Rows from block 6 of a small image classifier, named by matrix and row number. Rows with one number belong to one neuron. Each number is 500 + 40 x the weight over its row's rms, rounded and kept within 0 to 999. All counts start at 0. Numbers have three digits each.
After each neuron's rows are labels from the 100 images, of 14976, where the neuron reaches its highest value: "responds to" is what is common among them; "patch colour" is the nearest of a few named colours to the mean colour under the peak. Only what is clearly more common there than usual is listed. The data: rendered landscapes of hills, water and sky. In brackets: how many of the 100.
# fc1: MLP up (model.blocks.6.mlp.fc1.weight, 576x192), inputs 0-191
# fc2: MLP down (model.blocks.6.mlp.fc2.weight, 192x576, transposed), outputs 0-191

fc1.571:523499497540463497558459472425494512505476515517534550480511519466488503487462508457453546453463523535473526528540443491479483477542558519490495463516566521500437471484441547534506469493370635507519511433495480450553485482533470412532444471451494521546490522436487467483456558497526491520551483501495474507539562501526492452530573485488501477556506506543495531499531530519501504526473470488534477473489496454575559504517475430485553476520554609495453522401525516471559461489537531518615505503453534494472509501501586513522478462410506596516487480477463525616495435484489552482
fc2.571:486577546492446458534497585545497509506496575465548526524453548448475552503597521511527541444517544459453490407493503513476509394519526471467489447561461477525542536482551426498568507450561504540447492519524500630505492518453498449496515342527465462461503481447527488543478495522477507481474484452492460551485469465550475455504495529467464512504496434457449449485504495448464533528538496498471469453512556533451518516509500481475456485510533491628510492510516500515558557523504535520496526515479495491508580513543530522573524488476474528520473547405492523502481473423474508520
responds to: sun or moon in view (53)
patch colour: grey (58)

fc1.193:452500489517537503452486472483533495561547490493463513575456529457510520500490434546465497531499490555505509508517618526517474539486532522535503540547483561485520446526625507488510532507413508436528484484485467534463530488498547527462499488482559515501494537505476524448463397481519509561514504584560466460513456495462510484479440533529496512540502491502483523554468441523541526470481491514616550449409533487535470481562498490459485529480521495529438489525478488527455476504471464585522457527470553560498474491559488525469482541583515497458592510498507441404616558483415545526
fc2.193:481466497556448514494487525480485513490585451453426480495487445466618542486473509441483461539513506566510502457493498401539397560471522481491475528543464489550530531563525520413508507569490505440491490607532487573511463499462436456459482529514512544501526493492566472495506528409519423557616513497481489544489468451536488535490517499439470550468515483504521423433542470525504494516513558490480490556507509529591532472537482460529525472482445475526477490516454525506534449508518537469529525504597466509513531465437478450417493443538492518499497581478478547522468508501472497462
responds to: noon (100); red mesas (67)
patch colour: cyan (72)

fc1.313:499453480513506482463510471448504534520561412448443440468505579447503529511473490555528471594482494477498556467533484540535445514461474517530417478546459497437531452503508465500562470469455492532501560485504460610480535481480555480528464558446552478506473456505508478518601474453499485562440495508498443521515575529516457543493459500572503565443496421575505513567449438458486492495488531471639505466456532501492463467518476456517475536506493480537460479471573530462511526492442488515511449504532517524426490489511442455541520529442516474492607516541490512504574474490513505508
fc2.313:516509486530479489511537564536468529479583482522505485525505477460598487539433472501501547442507527528538447479423495494458424477533464483481460551530508559486588522525522466535609467519468520432513496453505522558417434491466514534562526578448484512464534524549458510521480512457464413454474537527494484475483483497485485555523524506520537504492592454547501453422512481593483504518449506487547463488542489446483516497515570506504513556468463468483500519501566452482546479587493528475602486494550521508473459563557509484448513464565508528458454571519474470466418512565525441482
responds to: red mesas (68)
patch colour: pink (41); cyan (28)

fc1.86:496476488441496523488538529531541519603538464440535520426470508485489561474497466527475488500476485505488470485433671488577509472452453447587472556473468504501476464514533453502593501492501417516515475468494526558506430514520546430482498495498513494575514495494489490511495476569540489504533460509495519565546484544485524500515446488517455495509546519494512497478507446543466487512459526497564425515496470485547514484475522541508449464504574549455524441523493536483456561476500589569470497512558530549530482510486466476541558535459475402490486577423500493441595445484449508446
fc2.86:454454455480494492533451421478490524516524463550509439478538464445552609477459441592496425537483482527446510495465532453488513512493444462488514575564443510464524584489501511499496535469530544461505481533541528446538441551486540472469477548477522416513481490523495489533498415441444437507539517476468462484475523442475487571500543518484495496516553502568502475447534520512483498515463488452507496547515501502477503534559490484488479531521538473547454608499481466442516501554490457469489446515540493490494494429547404461372526549553519547487522478473512381481541523496501456433
responds to: noon (100); water (91); desert dunes (55)
patch colour: pink (52)

fc1.171:471550536583425523477500484490466519535458529452489536506502505511510518536542448509504527576452507467440501495500569533494549502489525480481526544462535504513478547513489478510471469497427527450470516517502600467510478550511509518513479480458532481474499413513503480496499463500549549554445429471572506439472504470461521474538475422482464464552464506520560505524466452476511579558481431530415497501482477553517488480590498483524512511492573509469466422458568605500453532501519479457607514429446562530530510555520559485421451576487506541550423546523526561462463498546495556485
fc2.171:543581503490481525526544507507510574547495501541483510546499476495531448532496473533500480554501500449490468477513593510459486553439488559506520455435468440435519477568490478477474508436439475525529535502502451451558493531477502458488536481452424441479470542478551511474465498479520548554474535491463561519495491513449515552488468505493465498599527567465552496461469509424501579440537497496486430586487496524539570539370484512502567496485535466466539443545507508533490525451447567447451502481510556455501515561504418590480497495415502481497400492515546508496504483534473454521
responds to: purple alien crags (97); overcast (93); clouds (93)
patch colour: brown (65)

fc1.543:447534473528516492457534512467477544443490467453474525505514550542554500505503470536449573460539478457489516505534570539502503509516508521586500488510420551499476505429548472499513444515517436469550498465494488504503482517523506471518502470504427444518477513508490464493487477495511474514501556476510558496500520552443485510463530475536392437522479427553627537540475516553508529523503549561537566528407523423402464500529494430584521480481499540456487461538543496466463457468502468542480432482479431452523521590552481475424424529477517501469546490508429428546574509501539534461
fc2.543:498464401465518490510476476512521473422557453492482497509538538515521546526506515525494442508463476452570471489547505480534546539490506508478510517429538601505524471551485490484462515589565468466525529562557503551478491468545504462470506553572584436483489461538559440516504510458451442558551577503558487448485520533474531493471417508492445490526487489503490490516491453574487491481508374471533478498527451503479541507550456404510535543467460478478498438465496530512515396476570437446503512528434457489458553453550448558510468475511471460518497519490463472539503471520530596502
responds to: purple alien crags (75); sunset (56)
patch colour: grey (82)

fc1.434:522472602538463561438531488564470520438463505510482541526416479515549486498489579497457507501481540469469496490532515487521486561543487468528441508496422512479530443498431474502466511447526501514560478465532554452463510587533526409485460511526479554565442446473537519415498472504534483514458457499559554403539515493482488440573496477535517524513535547480494595455426456593457484491471461497529493485515458429491494448535496525483491434503525460566476475498530465557514613557519464476485515518432553492504517514562549451491455469524524508524536537530522557555499548495535507496
fc2.434:469477544459458542535550511514518486492489448519524462513503537494563437470407491463431510517552511521450493501429514458445507491507546467476510555509496508543459452479525503475510512526478503500531505420464464495491497550474482434527486417409491518478455520508553444512538549418472496415496546477529555448516501387451502533490498503537518516501424552507551561448527514572448434523499473542458555424461406476528467448485504497502504483577438513501520408501496488456490494513498521503493499525500523508506673505515478520497513512499558461531449452456534437497506468467491582501
responds to: night (97); snowy peaks (69)
patch colour: grey (63)

fc1.310:547415529526494477540445576483528483513506484513548529471455452473499496540489601427483428438502511477556505569456524503444478511558471480499465477556567574525460513487564528492547485481600445509514551483510495489466473541547555509530479473490514482529468506482485525481491458496540466503541452462541476511547584460494526590418516550494451413458436577478520476549454529578454475462520458512496521471507480496489426486457444511499551524511518526571505475545554486468499512500454561459557536520552436487582483497515453467526491493464523442475472452473496442554512525409546485545
fc2.310:459488599477531476520464441569487480567499458536498428486482539419546495507529485458531479497447517504496498446439560527443505419516513583440531550414488431460478472534490540504559443521528526490503451438519486558418514501445458472512547536523432543534489428480581462573533438433498556526531592518507461493527533490476547424508556517539511476583541450523491519525483498479452494525476523498460501496497485507441526464453463505491540577476442444505543529574492454509482507516427468508478503481463511478511500478518492498596484484476453488562534520480513541528522495440513582486
responds to: clouds (96); overcast (95); purple alien crags (58)
patch colour: pink (63)

fc1.566:590487488516463509524505457520524437561484455516544427546508549461476473480545496508471422506477485522532417474499491363491509499529511491506560505522538504492527491487540505464537492479465527534485445538464522532486495537502474553498461460561508530526488454498545532471474464459537609473522503473446380491490428455465495440409541505575474438456422491536467480461481493497512452609515494500544497493436446527540447478455407492470565517504481551463475489512516523552479544520510493548513517539433513516507496501539518529500523532530421439475437508505500596466473485452573470489
fc2.566:503497514473531465517592451482510498512442404502480536447558417409455530533537466464525421543507410541445540502513478556437486468493534491505496459507440524459492526516479526529477551514489536528501505472492488502523388456465428567505520521497501515543544573471490503445508464504532552517543529519524494490535514561521503558468486517550498512481623463510446473508479523408484394464480476491492463503531529521481498477520533492568607456530520509561481476505487507479534464484470515528521409566502500531495467488518407447478484533560474453477461484519517418474480506502415476452
responds to: sunset (100); clouds (97)
patch colour: grey (96)

fc1.388:504439475466588522556535456502525552507523556525481534545513517524499568514515446485478517482501531552493516498535505500491504500469519580526599443531472465448456443536459511507521448494524463521504539386460579464483427431569476461543470476540461470609539513537466520472498526423533570552466502536509479503460563498484463465420546515519547405460406549423536473512517461509487481459486478495494549481516484547466511518458489528502462472435563494431533456495471462498579584478516514434468544533486505458512419491500513536457499503490507510520493432441467460529478467516500483538
fc2.388:519502526489438534538475415508551510413524451550522518524532494542479505540502433506544506475550442562506547501489500542474498572472488462530475543553502491517560524529523465495485507581502497509494519442454493628488421493522505439425480489529471477505472503526488494430552497469529472530501564433520499502537600503552490450501446517465537520460580512489532503517500518498503504510542425509510504513510479495428502493480542567460530514480551542518555597507533494480565394497472520505460521541490511479475461547503550411516539512449432495489531527539558436512390480504402561502
responds to: sun or moon in view (100); night (100)
patch colour: brown (50)

fc1.88:485570488487451526425506488536550501435429470490512529491465531439446525553508469498553490489519505525510549543557516497446505492561513529528507432593528465475501511469477503475447480471482536553471513524529552480499569499490503482536511485475461547566487504420458584442569498536536502519462442497509465578546518449467525509404435432519531556522525518484521459529515466516484496570482527607469467450515493518462490552495544457498454573530487466437454487471584514403528479499416534444561520447496513478454485487491478614471477530483470541481445481501475446489469512544433520533
fc2.88:548467532525445521527562570551541513590461499532484480517548518446480478547530532406490468482514494480484440472508471511523513479539557513428474508507513427471505470530467486495514468390475491524506483425535523527540473498415485565458498541494533429498486451541457521544457478639501520456462490475489511488592487514425528481462541519487489537433562503563505518513504536508494405550532577516543519453481494430536435507477538561470459498497502526601480449537430526507497521494472510477593535500431536475498547507468476477500534521481512498489520527550550546548536488420512493468
responds to: overcast (100); red mesas (54); desert dunes (44)
patch colour: pink (84)

fc1.237:517488470478427461547417582490473528403522439467490525483486511483441487525576540558536476521571515559549519506445560439450469495523486525410588454563476533468513412500474534465456497540497595496504567553528536480499517468540512592501451510459510564521482485443509491524546527498524408540460522464501443520485535498503560434542499564538531508466445558512471506516535532544484440473515479490510510500468436511443464482495502562496456529466487553491505454524515507555484489550514474505542438526545565461508487407486472578449523502535503433514469566510520487508543508448506501528
fc2.237:504499551487430487465673449549501522512450447566480460516463464562536519506458505485521495489493499491512425451420508434503477495513527562501444540539559467524533503389528464475576481499543491415448543440487526536458488512484489563550446534497499466546552489499541431494493470510467495533479530479503518512510520502514534509524408543514485499467539497513482543521472456449500556524473514481449487427556442499586503485472481468521537471518425567494510503546534511499480567483487461518544560477504506446473458510470466541615500491463520495473417465439539532504549444463486515469
responds to: overcast (100); clouds (100)
patch colour: pink (85)

fc1.280:478464512482496495490405459469520495507408502490459448491513509519453499444518481551549517520519448498503474449465589512519494561551451412495454517504499468573418488563531580478550544535449533498528510514586477473479455485517528485468480485523488506474529535540536448527521516488452502640479499474545559559404438469479526443519590485508488430499497474454453505513519477489481488452492440535496540481587530463514487529547513488483544529555472486434486356512478469521452504521559475513516500465461486479468533569566476426564534523520445473461497473503521461499493492534519492489
fc2.280:518484576488511458538433622525507467511528503555496542533475534480532485473522487560524525478482520423514542524472472492453451532532494455500500449541511499538427507492410423501514515535510463507512494570487529590483459477514436476516478429503531493511462520562586520484485501518489534469490478542478493541516476466539488558448518518442515456435444403560500493546511494430525527461490550531432476535501540516595552574464487556480433529478504480481484535541536565506495512464483505512516535531545474495453613498455471460412478514514487513522604484518492517513621498469509525537
responds to: noon (100); water (75); dark volcanic rock (43)
patch colour: brown (41)

fc1.546:444532510449513490541554515481546451446483480511513541529458530472502529501570519428437536469502555555485505551482530477491432483496628541542541564588561449478533419482463504523540519522544496487505479412471419473529539422559522494476500512533497547503494417494484521574498455450424539521471494511437446438475479491542498412526581437493456533504487524555536555528501519447467516481573481502484528451500494540456494513515513496476493410495547534508522482468511529545498476482532558511490542570501538494480548429500585474501470479456537470503528590495475439485479504557524471492
fc2.546:507599528494479468485514482493513505465462508451503507476480477479546544485433493563550403510510546537545527467556489422509520473458510512512462520550473525481437471472492474570497527424522513448532509471489524495456506487451485397530512487463473515472533515433542514497537500329511500528533573481520557550481490536489464500540453546431470491587505516548476514541483484432485568475448430544437506444520493454486505540527495496407480542474575473471455488566468512520522478517557556541517570498428529523457499525520506501486486552495526431490478567452469502494453501531429431500
responds to: sun or moon in view (95); sunset (53)
patch colour: pink (33); white (31)

fc1.455:538536442553483518412515580487487466583431544520481501542479522509503503482459555488473425467492504548542537534448492475528497542513528533462530408555530487537433520499528510502536550525535479499548506501498533498545499441511455574482557514526535529482476555490576517552510545509499478493529461526489431498485528502508489525563458501481472540504524521438420518492414472588496412527497547477538467532480472533574567526533517490372496460494458477444492524503525405486591457470408479455507471487501529509468490598494427515502454508465485517454483498526534519463463579549511488475
fc2.455:434553488476525532554441420478454493524529385491442523530541501470428501476509579495486462480518518467443459441560482489545517463518498516487522561580507375502568490427501534555520475367495532453502527464519466440547540394501463520543541505488537560510505522456551482519536512458546533505454470530512487445460454521501422527549432526501471418543503505476473554498473479504483586538521465520461546479505531520465460481500478442453523595515526539502511502462521510465501544528515481495471533517521511503520483490559444563431491462469527489514545486540488477493580499469495509519
responds to: clouds (96); overcast (94); snowy peaks (32)
patch colour: grey (100)

fc1.507:518479505494576525487503462431520555467507555498526465425526552545475553482518504441553505466485489475461510489465416463543494549529539492512502483468502532450528448496495427434537465515427505517496482559522535501465513446492472459546562549520557477501496443520556564473481544473448508452537507449467578563425484536520460454469496513527531553405476543556500471439544579495515531500515424438386464536465533442495532549495560492538487476525472479512506548440516453499538470513501561505464455532543477519533441450566448499453484507489572524499545475543500467557564538430452504449
fc2.507:523478478474488483460431454501529454494473512520512489517559527493450508510512475461478429535570477522542565504575452618459557445508592537463538492440546482522549427520502471514480496426513515517499516587516505515497540499495479370524516561481506466468502516487526451491512480569497537534525461456500499546537556472439518447483533517497519546403462531490467503504428503617514539492533531490504520639464506477478545487500531507483562484536504458552469568528501492533506448479500521482529461543494480521490446458539601468493496475510506458480513522527563410499442472508542544528
responds to: night (62); terraced slopes (40)
patch colour: brown (42)

fc1.559:513474506530467499482517537451467481610502546450485520471480520475491468519476492514468478498468482458493547429458473464482522481550534455502535475555523483430546491472433542517531480422534503486458527477471564535515429566561554513531470454523475495511425438480475443467430553492574594452487477521516493402537544533498556506436566491509528552545411436530437460554459504464399509596484484594458514443493462479490482526466483488488482561508507535456471409487510536483497471437510484530502485507487524522484509443514526492559423483492463489550463536511447471456515499426522489491
fc2.559:495461494521489494563520587470539536531497497534514520465520495483521512539509449491516482449499529425503465489524523531505478520440413446467454548459515594499416486538395480512460475577505476540496551483493508600521520536502552589502526424516535453485498426503622543470485502510514541512537636541534588488451497501438537474523437504523526489499506544529527549570506538518516534411514509499476477465570487491500436523518547501446505470516517535543482513511453515490572502547497482488482493532533516492456563540542496473454485555526451432528492401545493481510507454509467481512
responds to: red mesas (80); night (59)
patch colour: brown (73)

fc1.536:486475526536474458539523518469483448586455461460555507471508530531430483539458448492501454493548536537537521433483465478452480517453528488513563561507582550486508595541484441418470489546529488462458529423469573570462492521608505522527476481545489516463465532519534477469480559434535587494522544561503534425616568507559499537497486485499447439515526491481520458452449459458436557497479442587495490446518456493512498475467519478502460520542553581484465465481488550505559483541512430478500527484526496494479500506521540429547476499490482454487504444460470466513461457486502539516
fc2.536:482468483554511502532603512515473490543535502486506500499501564514497395540570515520496500517493575499562474483465563467524455527545494482508492530501505462522468535474454474470482480491532482480543485548534500634520563514534494606469459466414538564476476539465512483464511462389533640539533516517463433488492518601477490529503449471462496486527484548427493492530470512514522479503497512454471514421506520546472425503462460471488520461526422443544508525517497523523477563486459499451495542477428476438442491495455521471521512453500570518507483491492559452507556449436484524552
responds to: water (100); red mesas (80); overcast (75)
patch colour: grey (63)

fc1.151:504541481434534522489539504475513439525478506499503522456438550466503503529505412452423536474528540452499461529443526490480470515492535509550479446506517465519466420542485519424533479506522518490537458541509537534515573546547471479489464458527543454514468528479512523528526460511548457601429453451517428469503586446472484516523585453570467475505528531506506394549512530514479526508542443487480463459574587551483492517501455501536523533549517521528463445422465506594545478491497542474544549495470492461457492474412533612444539438456536489488497495551523485542529554488532462508
fc2.151:489533537517444469592564499438482548442536472493497457494491471511528470516513475519514426513469464457444467495521516548548456416502499456510533498529472444444564575484501455526478488482585483464494516492521485442582537552455540528493504549452517511476506540493554472550525485486520543541479623541507528537498477508549522552528414507519514508482627544522510561444478508511528523536514528522466482509492471505517480495533452481485573509532522537473556560534514478476510548502579462495523522507516563477502605492497488644545490495586506470427428494488522470457520510462486544553
responds to: purple alien crags (71)
patch colour: pink (67)

fc1.323:458467521488481462533475529480520553524481535482513530528570525535528432498509541547463480488422520555547573506499457520522466489447523503450546520555508506474481432540565504547513527501524472490487532483452561499446527487510462525470516454497471530528489452469494509448483484452613551418522460510553473497586573463485567478444499504457558449437516484494513507523438461473400497514468453455515507374549400479538509537471445545507492517466564482468477477519522552582520573523495516494485542557469440523500535512517540494514479492442573569493456448510469532514442488441491537569
fc2.323:456495497476425512486540499484506527520510469555491516551496523458529548492552517500472455524507495513521527511528544540489443492487374493523481569479526545473523475524446522471524479453514571519512538408413481649558528495489458583533569447540481465517485515534524519493496455504463554454470628489476561503508499476452486556542522506557476469524523463457484571482526512576519540563525557483503503530525518521515508525513452457477569468472502546424465515489543448547446502532534551475459483464547487500540626517574572499538501542474502501442452517505542476531487524479503524527
responds to: noon (100); water (80); desert dunes (48)
patch colour: grey (56); white (26)

fc1.356:440555455480522535486492444435502529459527525470439492483481499488464496501515488501531488463470438462465543504511459547434509508546537505502463529464560479517580434503526512410478487467530555510512559581488459464510520461472512467511540546552461468513496463515533589561531524518463467467501456509549535507542465496453431440498591503532474536580444549561558472495510497440541466514447530560561481492483482435475543523490537500498421581520515471480508496459447535439520434412606580498440538507498518542455411513519556502511489563457477536467504475558508498485536540537517532455
fc2.356:480531498539438514437468448535515515478484566443498498527480450492459499489481537500534484507451529513523577490564476527526523547520568465510437516446469467506437524521514516527565485529530500484523487603557503474506549459486454443456532559535515553513521428528485517548465576610462458440510439552496471500466542509467529587455550502481448538495497532500501485497514532524503486484468561532494467603421518490479552517487536431558431446482569467480497453462521455535469466529476531547504479431498435459507501489458565434470474492573512498567526531525437526510602513524558467451
responds to: sunset (100); purple alien crags (55)
patch colour: brown (95)

fc1.572:492534432552533470448467472508485486488464479419487528470457575614490573468489478453499429523556525453560539489542459602463475551550503502504505464488472472485564505495550516530573463511524435539516514503531560435500489442503497524516501502516454494445483493526595449520476507461478565533568558540481498497550482530460478509530524483464494528458527438483466514451474525414507484470437431494488495488482507447519565506516545562504502522544569493498536520450463496469503538468466448500443491508500449485504416485539543468459425490469498395537557592488484473468475585551547470480
fc2.572:481388508492459494473452440485530472434497549512519505470514529515489524487465532538464480467557509513522573552578492506452537515496442493530491554503429578484468499471501520424439559478518481477470500494517550483470452456534521508514540523491458548421488552505491525469541573558466547410546468462526425487540539487537480445499584518493499508453440419476523531509491499453481517403497494502505566598556494462506560460511548535479516488553522491516500545510435479461462514498545508528461461484544518441420534502449569476501509506469509470471597498522496542462418500613508535510
responds to: purple alien crags (72); overcast (51)
patch colour: grey (56)

fc1.437:528540520521469485504517568486506533540527487402550487512522525467464513461423509515451440489461517524445551504442491510462518502519509509517488455503487558505529541497485564510474479516466435559495518538543494551453352468486518489570456432566453476507505562534552470525485544531595469460482568535494498490544524521528530550551487505549521485522431505444498506508494478541473476449512394549418462440486532519540509581501472467549458581530506490472476372520531546548559466485549457519466555473526477495572500492491448518410488516523485490481560532475487469561498491470471490498
fc2.437:467530456548526498452426433525476540500535542544469510488473480506473513497578491505460437498485528484456488499476479530513451553522513477516459514431464594496509491464508424497559467477483473512542517542607493560456520525492460530530457459486484524545547462465569476480465454540478507512458629598482506530523439569474498485543530501479535503509577464543540494455485463589489454459482523507538475463502506496546410521492505559452492495517487465514558479474436505420475459456593432482422466490584520547507528419525483546480504494589474521467508470510558451492510523552474499510
responds to: clouds (99); overcast (97); dark volcanic rock (50)
patch colour: black (58); brown (36)

fc1.143:568521501544425469506491528540506523498496454443484474497494511545531486502545506516472480538468465464537478425469492439469507510572536538492483554434556504537476567441571494483459485535565533507428479467501473448510508471513482478509513558520487479522475486532478514497541503514427587599463463443496542524555567427507568517434434493529527496440470486481527513486458539477526575508457478564604567471330490488468488483496467510481525496430438534457477508507484523512507500537423495407491563518478493544513447510470552531445505473542504525514467507436506442480485536542515535513
fc2.143:559531546541443507512475524466510514473481456537540502478524515493568507548454467478487494495447450483577439462467520507465530520422516500497504466449561548504530407547560496477433498610469504461491506494477525478492497489545587586481483488528518501450487460491392514463475482626490542529495544436506493537489498503493509523507497478526493476518475514507506535561561523400462496494566470479552502487565447492441500578505557583484419518514424496435519532518517482498527478515543525495517522495482442546510540428575503586445524484575486473477443445511534491532513499418509507476
responds to: sunset (100); sun or moon in view (47)
patch colour: grey (79)

fc1.239:470451495495442464537505479485525469547431519542458502509421486471502505568521453436492452428480535491528477510488524485507486486530470533497471380551533466452514474554416506456403522532589543463502583555508585464435440461491566468475469484512504503523452473452494541488545483508501457458491521469540441428476509470507537540491466509524484559421492430527472512537422595510480472438476470432488494511520512523541484536533521515527501527514480483533514521501470494501509454498454495511478573552541501531473419415477498584472517548457526450428566428590505529483506524507496493484
fc2.239:498433505417543472432503622521459501490509509545467471458477495525519537507453485488589490500535540481460468453518493519529534447441469526503506477522489433519443594509445518471512500556511476454505508535502457450512443569478451484510502493472481556514508506492532512498467528468491575533484575510589533438528483451453475468529464528564472487543450501651474556462511479589524455467476562505531496437516513480531484476490576488592507473442512509448508502538559531447496506492526504426488442507529518517541641485532504524483500506422510486516458523465500545493550476480509490520
responds to: overcast (100); clouds (100); fog (67); desert dunes (45)
patch colour: pink (97)

fc1.204:494506479574469476467538428499482506565442561578502506500424446509492476477545468505472475583476457535504521540420563513503508512503499496560615524484515423516491415521537538480472446465476521522502505481512506474488470418529545450471521458539437500503515498566481519465523544491529531487560474467526476509493486534525465503492485477536517412501442497485485519443497434454492468446557520515572453505496456590487455498444448501473538538390438546458537464476471510469461610444420549488544556537504517552512503525452524514492472524510559428538444493514520479463447439483460505493
fc2.204:509552475557522500484484517512494519510461490483506476541529481536519537500500482498459530551511494520472460561527573472565471572518496433538544505507516478464562550486430422501447497539496535581554495444524431539488528522523545523408492508553573526444463560473528494498520561547512613570518482464477545600524534509523509452498534517537476459414508520490457483499476477463501471511511510458482483483498488499532439523498566460504556456573492511461561510426474499410519611537572482485476534458419566513506511509578544394556465537476513506506527504473549498495498481504475546554
responds to: purple alien crags (46); sun or moon in view (40)
patch colour: grey (65)

fc1.347:496492477501475460450480514505470523500383544479549503486496524425556545511449473497464460493529532486480466454554446569472551459453502563474556554523462420540506454508458611516547502515587451469496551527529593518573448438500510477479472517504466535497463494485503538477404475473521540479496508440522488431560542506533551467556641484551511518425426510524476508496481520518455513486561539559498497499464483494423480520553479452515520524546515533536536483513538509473520510513457508480526580517506428472468421513497486614501528516503509436495473511508463479497527484479493457479
fc2.347:530483456494584479480536444507544552527503501489523541576561501465495544490491530498567489506448500459577508519473548490524500503468526508526508408470514503484535636462469505444508466549461475472517479516490516439492507460473514582518485502485568502440479486540497503545476431416443464457507580518534573560423467471572512503450523566549555557458512490446464482514512483525528477483457469511524456453557534449493452575520467530579496506505520550503577496417498562484488540513428440515535505493476538466450509470557546454503471517558456489498452526525460530466587504468512446463
responds to: overcast (100); clouds (100); snowy peaks (35)
patch colour: grey (54); pink (46)

fc1.166:494446452530562530401504503557515507484481491540533476443553488487458565484545505447523538451529571526496585514486518495558545461505470559532427527483501553457513490510471410587467520531527465531542465489468501464542451466505473399483525547518513493462516408447514534454512433483535497461532490494504548419466429484513518549510539552541538552501520526550549545494572457532525486521484480516449476533511500540411526497471574484572539509513443417463531469433505486520442460563524475495456554468523512474502479538495489519471486537470578515492434560523533520541569495472552559516
fc2.166:548495506485488518521557520565507472480505616525555564494492528463520499484481519453485462507463488531447525494568535496506524425487589533513503478453545426548620565536484541506517504534507445510469543439464524464453530562534514505537492549485536531523503508546444495484464438467528405520504501529526520552531532495555446495468567542499498550476449442543513457470532407464534505523530519489480508488489496520526534497518401519582549502492451517493487504463470476430502518491464514510530446467428472516477445558514503523555473520492491549546599517459481460558431463414547410476
responds to: night (100); green hills (47); terraced slopes (37)
patch colour: black (79)

fc1.535:391464508482469507556459555438533472561507466515487508497446524538589533521509507513452504543433468513534510555471459421480523482536601440483519478504552415490505518497460494505562591490517517531470466495515511466481524478553448547467489587564551499474523443521502480490561523428528493520532533492453569524533452460433474471476498504525535522420493519496558548525513505538578479524488463445423507565470440481506464510426472518555492480546460414509474549462517479558515505489499459493484418513525496491437526544455460526500538495486480556462468528545410478515456573459452520513
fc2.535:468515526511551528602519495478480447502491424566442418530456507499468461492491496436580448509500533458601516479466482471556494458494509539467541501555434496524511435554466463562528520525503475519543411564458554521463458463482477535523495512531427558515552556515538521444548467497444498451492499546532577504513517483475543545470491502471536555534514550433485459528514535578492508582520449503562522535407502440464490497494502420416486529520469446524519480549522535554469524452465504458576538526494525487527435530495492518478468505498601508499496469439479478531485518498536538555
responds to: noon (89); red mesas (63)
patch colour: brown (53)

fc1.371:478487480489600478522489539436576506518500513567541540435506445546532435509525505475465526545468465508534596500442515533493480508493447556425500478531527459542471508451501435516535466487531478470566549437502513526468476492556489425466491532444532581544528420487529461490421462512548401572536448484474462592446490523486531536473487501459474490522437527522443505523453452509487509501534448478558483473535475496526522383550448488543491535460545472500493474539526514494578544503486510471486475467532474504549534532573504477489516516490495464488502532436515427495485542382515491557
fc2.371:573508476540509497519513501503503524484462498482489488536490516516556621536611481565441478501528531539514472505471501624488449467523509467499486569516550426538503429498531537506562471430470602503515492501507520568452497621464508386537480496483442501438437495529511482492508449608454461436518493467533519523494539522460510505526467539485507527517490452469531529466521487480467501542490498464552546524496478473511515442484500541469508545493465543464484501473470489457544496508538508518425474544526494537523557507486541551512564502474557559470390491465468464456430451496556547493
responds to: water (74); noon (51)
patch colour: pink (40)